config.toml
model = "sound classifier"
train_examples = 39062
win_length = 400
qk_norm = true
expert_mlp_ratio = 1
shared_expert = false
conv_stem = true
positions = "conv"
optimizer = "muon"
max_steps = 9200
batch_size = 128
lr_schedule = "step"
Rows from block 3 of a small sound classifier, named by matrix and row number. Rows with one number within an expert belong to one neuron, the router's apart. Each number is 500 + 40 x the weight over its row's rms, rounded and kept within 0 to 999. All counts start at 0. Numbers have three digits each. After the name is the row's rms in percent of the matrix's.
Before each expert's rows are labels from the 100 clips, of 14976, where the router gives the expert most weight on average: "responds to" is what is common among them; "band" is the frequency band that holds the peak. Only what is clearly more common there than usual is listed. The data: telephone keypad tones over noise or synthetic speech.
# router: router (model.blocks.3.mlp.router.weight, 32x256, trained with AdamW), inputs 128-255
# up: expert up (model.blocks.3.mlp.up, 32x256x256), inputs 128-255
# down: expert down (model.blocks.3.mlp.down, 32x256x256, transposed), outputs 128-255

# expert 30
responds to: key "D"; last key: D; white noise; first key: D
band: 4000 to 8000 Hz
router.30 098:459457528547495513536520550422516458457462542489456556503510442528420525491458549467587573463567547439500527442587540470538542467530549533483456543462524463517553529501519451532517494566456512462475488506522521452534427478528453478549499515549489559536558491526463590517533556452505436581463487474479458577515438487517425485529451523532394458463497454477499432506431493479516477477432
up.12 017:563509476480437474522522521507521477501505477476458485474456501523506513553504478468544451444557484510479455419498543533510469490491415466499529514430512487557478565520513489448496550480479473513522474516462488512425516477511577466492505468557494468499571492538539592508448432528523544522493542520528548499501491515468513481420478508458483505491512516528529533514530518496452518464396
down.12 020:553470569413447536549509512534409528558511496422529489541551527533550532494501498516428523511508518533422447502518507495500490474489509518504497524582544509535426500486526566492520534473492533487506452450440438528504503564530410522482515527478486499435466508532458474506489525507502526522474544529481461472525427484478506485520578508523562552448491482482490509481519469403503466467557
up.13 041:528545525523498436519464512560418514491491484474472505479443470397525485499523428525459548404572460510507506500525468568502561481419440528472564532487515504518530454477498524497466447482464517540503481486427443549520496551531519541523583500498495462507517498500494514506486494468457528524525517518576580487482487494482456444453488491499522487520546453513513422505383438563518492447478
down.13 041:478486480485467491422513474507467482535441549460525530522552437522535455401564465440478453534512524501525472577585522463506525505541485481509496560461500496506477487493482486537486538452548504541498596536480526533488515582450566490470483484471497439504460503531486455501463571437535450474493510531492496502505387455447502537543457500425522481530481509493523490486610532500522459476522
up.14 005:507487496516472461457458450592419495548528495561584514509537556429578469437508506518533464549571481462454522557463412492570508506449469544500526411498414515469444461477542502489427531505529480544503516493585529477553532542520516494506461524477488475485458499524479462501442471465417473434463599439510462518482554538509516510574522478438593458545492520528503440519531489504458512546569
down.14 005:492534472413524501551498457530589530436524482482527462494522507482479544523535483568517524450409448526463511518451508542494477485511469468478438518513537502442545521505465510526413431497529532512535434430436479622467500484475539498500510493525506521497552507520567460466498496542576511509504490500475575383464498490507527502414486498534442591426556538470488551506512535567503469516429
up.15 162:447452577504474554489539515577495559536490481488450453458513570397437339492567531466471543439516496492492471423503487432572551479489424504434540463451487499542516446512514471504470534498436484488527543462448479501476525506480550487485524523514472512461496490552479559553501474451429573527485459494521516531515499461541487550553499433432468498577489468527525470562487477487519520481489
down.15 146:537534451495463456557497506537513448412487444509454447570471488518528564479465512490552454532479511478475488418513520538494485484598543500472461506492453508543396528458574497537559527493511420545546559520487504519552525595516567500495475449475471480542545491475509493539514470484590569537505504408492513509488468464533465488462498508438503529403550510500497461505528571592510534507473
up.16 036:469463420464435446474463398544458501467461422501507428477430520461468586515492497461415510440438541487498485569517426512474535529510554492455474502515522521514456484527483505539455443464529509472543463518463446457515519476514555584514481469503470551484503501463547452533593491508465598452516486465542569477530468515473506474526522546466523557459474533509526495555462461524524484457518
down.16 039:481459511437508402471489411553542480459524529456512511477507507520488499439454473576533538475431506438500501587519442526500532410490511522492516437486496489438506461486516482571470491485473479512474530409491493492538474521504613476478477502507448504475477504544417502486494517502492478478506551474478542479484432441502530509503444473472488511520523485477455545464572549567509501500550

# expert 12
responds to: key "#"; last key: #
band: 0 to 250 Hz
router.12 109:584513525511496568483512534566554556563445506547497484439553484458493450445508498561450475527466505523535500482432499520435443474404518550472553535442446471479545480546431575515513554563511487532481475482484520550455508507458567478432546512476443522465447513552495482466460527432529548462544493490536529447532560462438546600519496548463457523445519492544481523452481466502474476544448
up.5 164:531523520439477496579492545416533518457525480510494487482409538454511485468512422548438481532541584514519551594456507515505466537477535532520448516550505492486535501512500569492531447530593506499462477485562431465548527465528540491467471512538523549561472498498521484505451518536497488468478503500444437487512546477481503565501541518440463471480431487514512454511517538593592438561477
down.5 153:524435491401539446517533556482445529463481419410446540476490494504491474547621440429486519498459414513523498533570485473491525463511474481521542563501563509462547529509488486485514534527450525509459449558511521592438550428555415492525560475514521548495544498536563487498508561462518523518543504503481476599473509534407408575512492426531503505479503492467511506388489425507482527493541
up.6 007:503486490436464470525475482542493512536478543527479562557553499527441487521554468577447406403573446529495517511508535461481504447495470533514465529465474533472545485491570481493493539482489516479514490435510498447375494438503521478476488457473599466514611492476523485471530480511480524532550515500503498532455554485511479540509483507563463475516483510474502545492512488530491553446557
down.6 008:465508523529516541527492539473511495376492534536467462476492501514486617487411481443462557564480504445582519427553512529516531546440523546482536488507511495570504492507516479517525409553536477471523541489480482499523504511549495548472488500539465549469501532480433549513488450502535424538463424577498503497495502552513551438486547553474496554483480488506512454546444555477487493495511
up.7 012:543505493447507506518532489478496480491521509530470501557549446472408492469531533488476432572525476493504464501496544485474495395544472531543592485473451514482577553525503542457548517508495483491476473449552470478428468507461535484510445498505475488460557508442554567439533456543539537452534475478494508552453473512481506546515479443578427455571510470496493578479588590553469548442573
down.7 012:504556489595523566499519508426493489431503474602526530525507521547525525505461394539439522500479465480563459525544430515481485521427515499525435474568460526548518443515496484559486477513499484529580573494500507544445515536517506506472501486557528489474488527463501510500462503434516444490533500537518480455479527565513568422493545571482494492398497491491518468515413497404496491481489
up.8 027:575512483435495533475479510519529527525499469510447567508418467520443483535577465534459486503570471460525526517444523534469510456556441535509540567490485458482542553521528468502518520511468467498501449483475471483445506516549548440469554480480499497525582503423533489479574506487529487560520491528440530513517560508502506498500443441525546464619474485494471521462486474560537476471512
down.8 028:460488521533545523469489516515520503429471576593503485543567502468537432470467496421517505508452542474539483516520559524504457508441521524487483437495501489540585502510582478450439410502547552496556619422536506499500488513530413537496526503529539528464474495508453487522433455506435484502517438522495468491514503561488570461524553557554498558475489525506472522509509446483471487480472
up.9 015:501465524483590571508394428525508440596489526479499476521439521439521428546475470531511599522436547511512553534460466489505526585528473410487517478503549477454482468466458536553462466465535507512429496496514491474541446498459519458488532511499541560557543507497459427493459523555472499488534510498540386471480542520511553489506542483455596515446563463532519474539527493516468405500508
down.9 017:508460500477478434484495491487467522560457540548536464465568476521505540480536482466558453504446456460545497476490603463483474368463491514524552467492486477529551488540538485500475534540530559448481503509517477587423503476476469515514459515506447498507469506527465511499488423537507419561476573460537515530501475558464512543447436486526567471563483532481501557468562477525477547499550

# expert 31
responds to: key "#"; last key: #; first key: #
band: 2000 to 4000 Hz
router.31 087:531568480496500487546510493506491557565435491504510543482483460503487544555466506553527566498498506483550498494433539496428482507427644468474476532460393412533588533544481520563549552531500453500481558453558516508476548438483503505470506514448520507531531476525521490436514450474510505465577519476548497499549526544509484565511492542501521489489525535496468485440553494472510544451441
up.6 190:498465482522523540449530518540534586431468530448526492488513548554482504534544511511477599473545492470517492538493471506472509493472469477515518539504511505483482598478536470499501541517475472497481524511555520500485531455487508465524552508485475525510521503502459517481533481548448471553501444432520457430519570560506529498444431524579556600531504545532549451449538550481444485466406
down.6 188:481504510510496485528495476523514454470494526517494526501565488496564438503609481415476488509505530489497534559457555551497529446566426512534439450520528488507508522448504522452512499503459563490459514500449501563557484440501539482474454508538502519504512483482488529527426543561484510509441484468514530494514479557490506410520498526499625594511515499505511508571540442604468509565436
up.7 031:491449536465555432518499514531457375532534579553585523493416554452491458467552530519554486472573492483456506484563610467482450448452458558542534475476482517483489517510425469497446525494467503484530480487534526518537486516454432518483502531496508520526507491536545464535584455475490465514499513571507503559489451514476424522448531443553461582631479473467541487486500460494482531471473
down.7 032:495503490489564474547471433529458522458527505408574475523516517464519510424582467533495508478492531523506489550499535461470458453506478525443400529497497527446416479492520517491443458521445425488492504499481468519432520480515490517528487507532533475499496488521551500498497487473448462526506515501532473600421529504498471564499414529574515513503469589498491523556427494586518470512590
up.8 011:505520525443469474420513512493466481566474521451498547486467467523431535488440523545501528520524561517504477451535548569504484614517584501499509465468494499536477525492483463565453480525505540454479477478473452486494460521491522547474539486516505537449492476511541402487498498388376549474498464512501558514513466527491521514538511538471437562490501495489535560535503458577523503498519
down.8 012:487491472501526444513479529478516470416494481499564527537587530486468461543523475445459542514496472504410487481589431483476463420513496577474523542526538513405584506516505548482492554502481468519522571489579512547493509531541535459546477523489497466500446494512550513494551509546556428406556536476527430483529522419534545536575471481521546411459466583520414446541486513485499452461398
up.9 006:486408530445415478441459582465485484523528556518535575542494586526490454458469545465504434445531516461515511487577599529552496460536563469565526454483557497491478554482465522575479528443508492570502494490485529552494520533423505515474523524472409444439513524537533488494492512499476442504478501479495544518455436447500492511521534490528399575505485459425533434491517479474500501512494
down.9 007:500483518507547509462500442475509507470487476476487434488469439478444473552466504493536532503576491488456559529490461482537523450541480488466454507491515519483579505473509497509455406475478416518533457543573437438478468562546508474528530480476572577517469474481452477483551513465484513499523562526490466501551546540544455485509498448540585462440456565556465536564499603524509461480440
up.10 011:469513494525462477543479514503529539491499482484510523488477442471429492503536521463510463588362509488549485545438460485473527430541514477457522527537502498529534458504482462557584506496493447513514467467498496450493535542500537455489498487471430501499517500511509461499545521503512483476470491620521553430545483476535513483478466529464467449495512520450470529481550509480481523512429
down.10 011:506485571534450537458513497514458464477507494522479557497529515516471414511501496567531536488552500470453476431530601522506497449432499496503469480460502504487571588504589515529434564517469584490531443505449541545458451509496405478491524496536515455511482497526566530494449484463460564446517472421487452599481475562463521526550539490558494446517507512541544449534519419507489494492557

# expert 3
responds to: key "B"; number of keys: 9; last key: B
band: 1000 to 2000 Hz
router.3 074:495508548490539504552520490531509521483555605497489510488481533488483503526505418542513573511537499509453482531456432502520538563419562388469481567473478523434530437548513477499519502507543441547495541544500551481509562444541473469539523544545532442510497511483519485421461491433435560515552516500487459526497559479449471567508468451505521497470466495575505415472462477451495458548495
up.6 051:443404557545474501426594554520411510546446552495527534426537460518495487512484524511613429534554469464506529518536498538521500439480552505504521461454458477469519481527486482488473489538514469496461582483526537561503467545588486483539449551470482523452558492518446416487484506496438464534503551445494440517553459517463491472519527452458531483482563488462506399427484485432504545506573
down.6 046:512501464468511430517457488512514457478511548476522447568459520407505493504473495424475485422514531492477524497473504537489474454580405546519544491507431494438536485440541481479557460527468591544453511526498514539471444545525456531502509508502518576512507472518507534518505541541530573577467468490497495458478523468495525553483486545515433483448538534475496488542516473508514486557537
up.7 141:608449550510499523531479503487561453499477499537568441526533502494473524505520559464505472454423588489536511501523419476512471508609501548487533536486510543472521482478498443548534487502507438515491501492482532533428531419533473495537509494497467453443498542464496545520482484546383440543490509518536456475507520484434468489508593536590471544508439549490482514483438531555484510437475
down.7 140:491466481485489504558530460547452503509481509525520542425498520487481447521510485573519455526476546489427514502512538517534467498449505472510434511512507472463488514507477472468476525498558531451466444473540437406482561320493533473531502513492511434568470478524538478460527599503588523488531486494479535516490456521467435415481476540462515535475495453453507551524465424492521540505515
up.8 165:471522481487454479530445509472586546426505546552521530476500468548464428511507479539482437493491518491505453541469488494546491541509374467408472464557544452496462516479506551520490486476548505529540493477484515490513474441486500481512449538497490544521486523525497464418484519461497488468453457473438476515514502467500528507556512544570494574433415502518417515479515529512545532535485
down.8 161:485431499498493483551487420469500511492533517501535528490513518492457498532497413477496490488554557524480476448547530493483489391500468468424516495444515475470518568513565513549523509494488523435528525476526468409495464444534432503507511512458513518493550441525478522503548461544425419443485482515492477467552486516615481456497458483538514477561544464503517532497535363501512488493421
up.9 042:493452529498523479459532520540431432520504497483519521463487441452415484485490553521526536511493519471498480495471550415502437439505495535515506450468482511506446543493482478491509451527476468527569538510577445496499478634510473501550503507502471496466568476505558492475594513445521459493499452517510561570489538541560509513510529481413537486462505529513569495487500449451540541547496
down.9 036:483519468603508552527483458502550517473538533534458511582424504519497487519443530500512494522464555510513491502477442514550448542497487441511526476550478506500477493563436483464474469427494493512515490566506536493530509542550557516493496473485510510541454513504490483510491552533495503471457518529531509514493490491480563479446500491500516434539490527533446549517505566425503398526446
up.10 159:545581528507531480484547554510510484489548495573474525456561459578535468506456533539530495448521557551486488448450511406416526428487592580548472472464506605425514452459481504456447517560450459471529512530552571545513430521466472534491473511540477523461476483499483491555405514453455511404497461376492519490454496517513447545511542492507492541424560464482509508537511476481495435497530
down.10 157:552527516527493486434449528540477496510489515451549504449542543525446494515446497570547473509492508533463437520464500540500484464514493508488445515519379509426553536515470509473441486553497574445414460530421518531403490495512519525495474504521507511528481475516526482463442436487458587458499539551548551524453500535480486497577511506549463538524423491473594493531451495539511454507505